A small contrastive audio-text model, trained from scratch.
Training: muon at rate 0.012, 6000 steps, batches of 128.
Rows from block 13 of the audio encoder of a small contrastive audio-text model, named by matrix and row number. Each number is 500 + 40 x the weight over its row's rms, rounded and kept within 0 to 999. All counts start at 0. Numbers have three digits each. After the name is the row's rms in percent of the matrix's.
After each channel's rows are labels from the 100 clips, of 14976, where the channel reaches its highest value: "strongest on" is what is common among them. Only what is clearly more common there than usual is listed. The data: short pieces for a synthesised band: melody, chords, bass and drums.
# conv1: bottleneck pointwise conv (encoder.blocks.14.conv1.weight, 96x232x1x1), inputs 78-155

conv1.51 103:518501458533498476487557518491475440546448473490491490429496490497514470532504494447513509425498450482510479466499522449556540476509487526474625453552594492480534510471454482439566527501535484419476535491470539529559445450434495433549
strongest on: bass line; bowed string-like

conv1.14 105:543415457489516511490539488499481505527445567433463483475579470484490512497509489470529542493509492452476491501460512496529451528536520561501489474466468558547477451457553478509532520523483482463547486470500492455474457516535480522521
strongest on: key: G minor; key: G major

conv1.65 103:482519537460492499477490531470482572520486452534515473524471526490481425419478516540530479522571530515502477519560513503571464548544495473599469545523495526513528511472480495524544552445475491535498483442568477554485515448462568490472
strongest on: bass line

conv1.13 100:532536423465510542502510456512487544486505520501521443451474504519443452463468525448507499467506512541482490548437482526473454514468550482588380464553467555464435510400502466418422465477502511444556476469473487468516547502468518576543
strongest on: horn-like

conv1.74 102:430562443498498512456530533477556539492469494532516498491525490477503484534473467458578545506500438476547534473559489480458506438516448530464504498481523432512490494500520505558552498520511460492488496490463442517415484614460522455476
strongest on: square lead

conv1.19 097:486495534470544521472431439559520466524487486515506480454533547456506537506506478550528450542469514470410513526487376479473480442462526538493445473446532473495577433503514494491504407482495456531504429560487569484553492448475504509466
strongest on: bass line; bass guitar-like

conv1.16 101:480528509453492505445495592514472529570465503443521514461529522493541501529491481452597571497494504490465540496534503445519462515445540461613524502458511494459463440484473446510487492526458518471437528480486471530503502491543480369459
strongest on: bass line; bass guitar-like; key: F# minor; key: F# major

conv1.75 106:468483508521483471443475472459528502524506503505556476503480490512501537489544485489523492547535515516513447489438563548499553519473533576518487472505475435473464423527478482492510528565586522427478520508458515553444473535474499509521
strongest on: key: G minor; key: G major

conv1.63 095:481476506516560541463505495533530496420469445470486524458486492514483517539442449483479472484507503475480530471444458469527448400431556486503542523500551552453481447469541493505515506487485518488493502468497423494435436461549582544447
strongest on: key: E major

conv1.59 098:531558532526460453477482517485499487459492598530510589519484488505476495454495531488540471518494553487551543544530427459458538509516490545522477497458500501522508415519513505512435485437512435447397456504477508486533471532506497455524
strongest on: clarinet-like

conv1.23 103:511528498575512528558491504578547506474500501554449465499475464501512550587562485484432486440536531460473456451463481401519566457461483458550543516480475514519502489533537538498571497457501452551431454518501508536517433512407528529492
strongest on: square lead

conv1.94 103:542489500487512537477540401555476513510493483513507543462462526527515496535499498450527514512493515457515436571564451417508488511492451499492459468456495592447430515501474475450490463557511527500551564432518482501500434484520399519493
strongest on: bowed string-like

conv1.42 103:483493485461512498497523446564524515496463558497472530493524451482489542467432499500552504498478510542502459493543517527551528464460449483527504463457500585472508529514429486448532538439526498510562516508401467488512445537494523414532
strongest on: tempo: 110 to 120 bpm

conv1.29 106:536485534493514445478543475480433490547522498461559498453488517486488429483469463483525536527466533591481449532496530525481505514518533465480512469465486443486551579510533486484493529570517541537530525420547469554498463542469487483530
strongest on: key: G# minor

conv1.10 095:528508451499487450525460475431456449505483485527494493511532517446532572511518449474515505487514518516432511538541500510581422548468562500468524508483471539517516479471515476468553481430456584621530494492481508526488536495535503450516
strongest on: horn-like

conv1.37 104:483538507512471488502525488452490496508506511474514523395521522452500549465486487557477500479457587575471525508529500440469513484537483528536538473493537429519490459546574504436520484544510579467534491506517473523513517502480510420526
strongest on: key: D# major; key: D# minor

conv1.58 100:536450543431578506491488572508532466486500495638432525478560476464463464472476517499578425500505409529545531574521581532490484607475568519506544459576477468541481541527558524453511509561487500576484468458514533409505473472486485523469
strongest on: clarinet-like

conv1.81 105:524568505489483540532442498479459491431481531452466483476482490451550520515531447467495480579464498506430485530491534488429521498494456539502479408574519524484562536446500486525577455483488558475476510517491454478450462512472423417429
strongest on: key: F major

conv1.85 102:495451516541594578495502500579495472455501513439555483521523439558435488461536481435497483493508467540479462503484505518502506563505467489524487478472472533494483484517440474525475483507519462478540471488509516428505427475517495461532
strongest on: bowed string-like

conv1.66 105:461555474447402505513488468446539424462507525429538574539468497505528500530518515507471492468470471532543487524511462501439503518551494493455496463469582578438573499491390471477491525511522500573471442542518506544471501538499536473515
strongest on: vibraphone-like

conv1.47 096:453514518427514495479524535528473449560532481448463452503498463557525494438496503518538514497515575495500491478465498510507484525487478550495534495427503495545556507465466544504587502460473449584466460506505472541510491546553436475541
strongest on: tempo: 110 to 120 bpm; tempo: 120 to 130 bpm

conv1.31 096:474515467488472489483472516477485447547436444454483476427541496521543501442473533497498516424528530542478470488528523502449444435491579560525511491533556481505540468524487460468546559475461470556526445500558493472510449532554578413429
strongest on: clarinet-like; melody instrument: clarinet-like

conv1.67 101:448519442439457531475521438453472482521484482505482482529490472471459495515479531460441496505483530514492558494445532521482399454460480497478454530517539620436446513467550448445560545490489494516444530453419477500488464518506526544531
strongest on: horn-like

conv1.24 104:416454480471483501538539596496484539493473466616518483524508549459455461525577473435537493515502537448496459438487439555576484465515497511578464492551468537530433504492483463462573542503449545500438510496492476517489485478471489524511
strongest on: bass line

conv1.15 103:505452447519442559515496442525508462484513464571480502512527477484505529489449526474521485473504436432520507493502485556459472455495462527537479453402535563525434515455449475524496458506577493434445474479506513458491479469635485454469
strongest on: bass line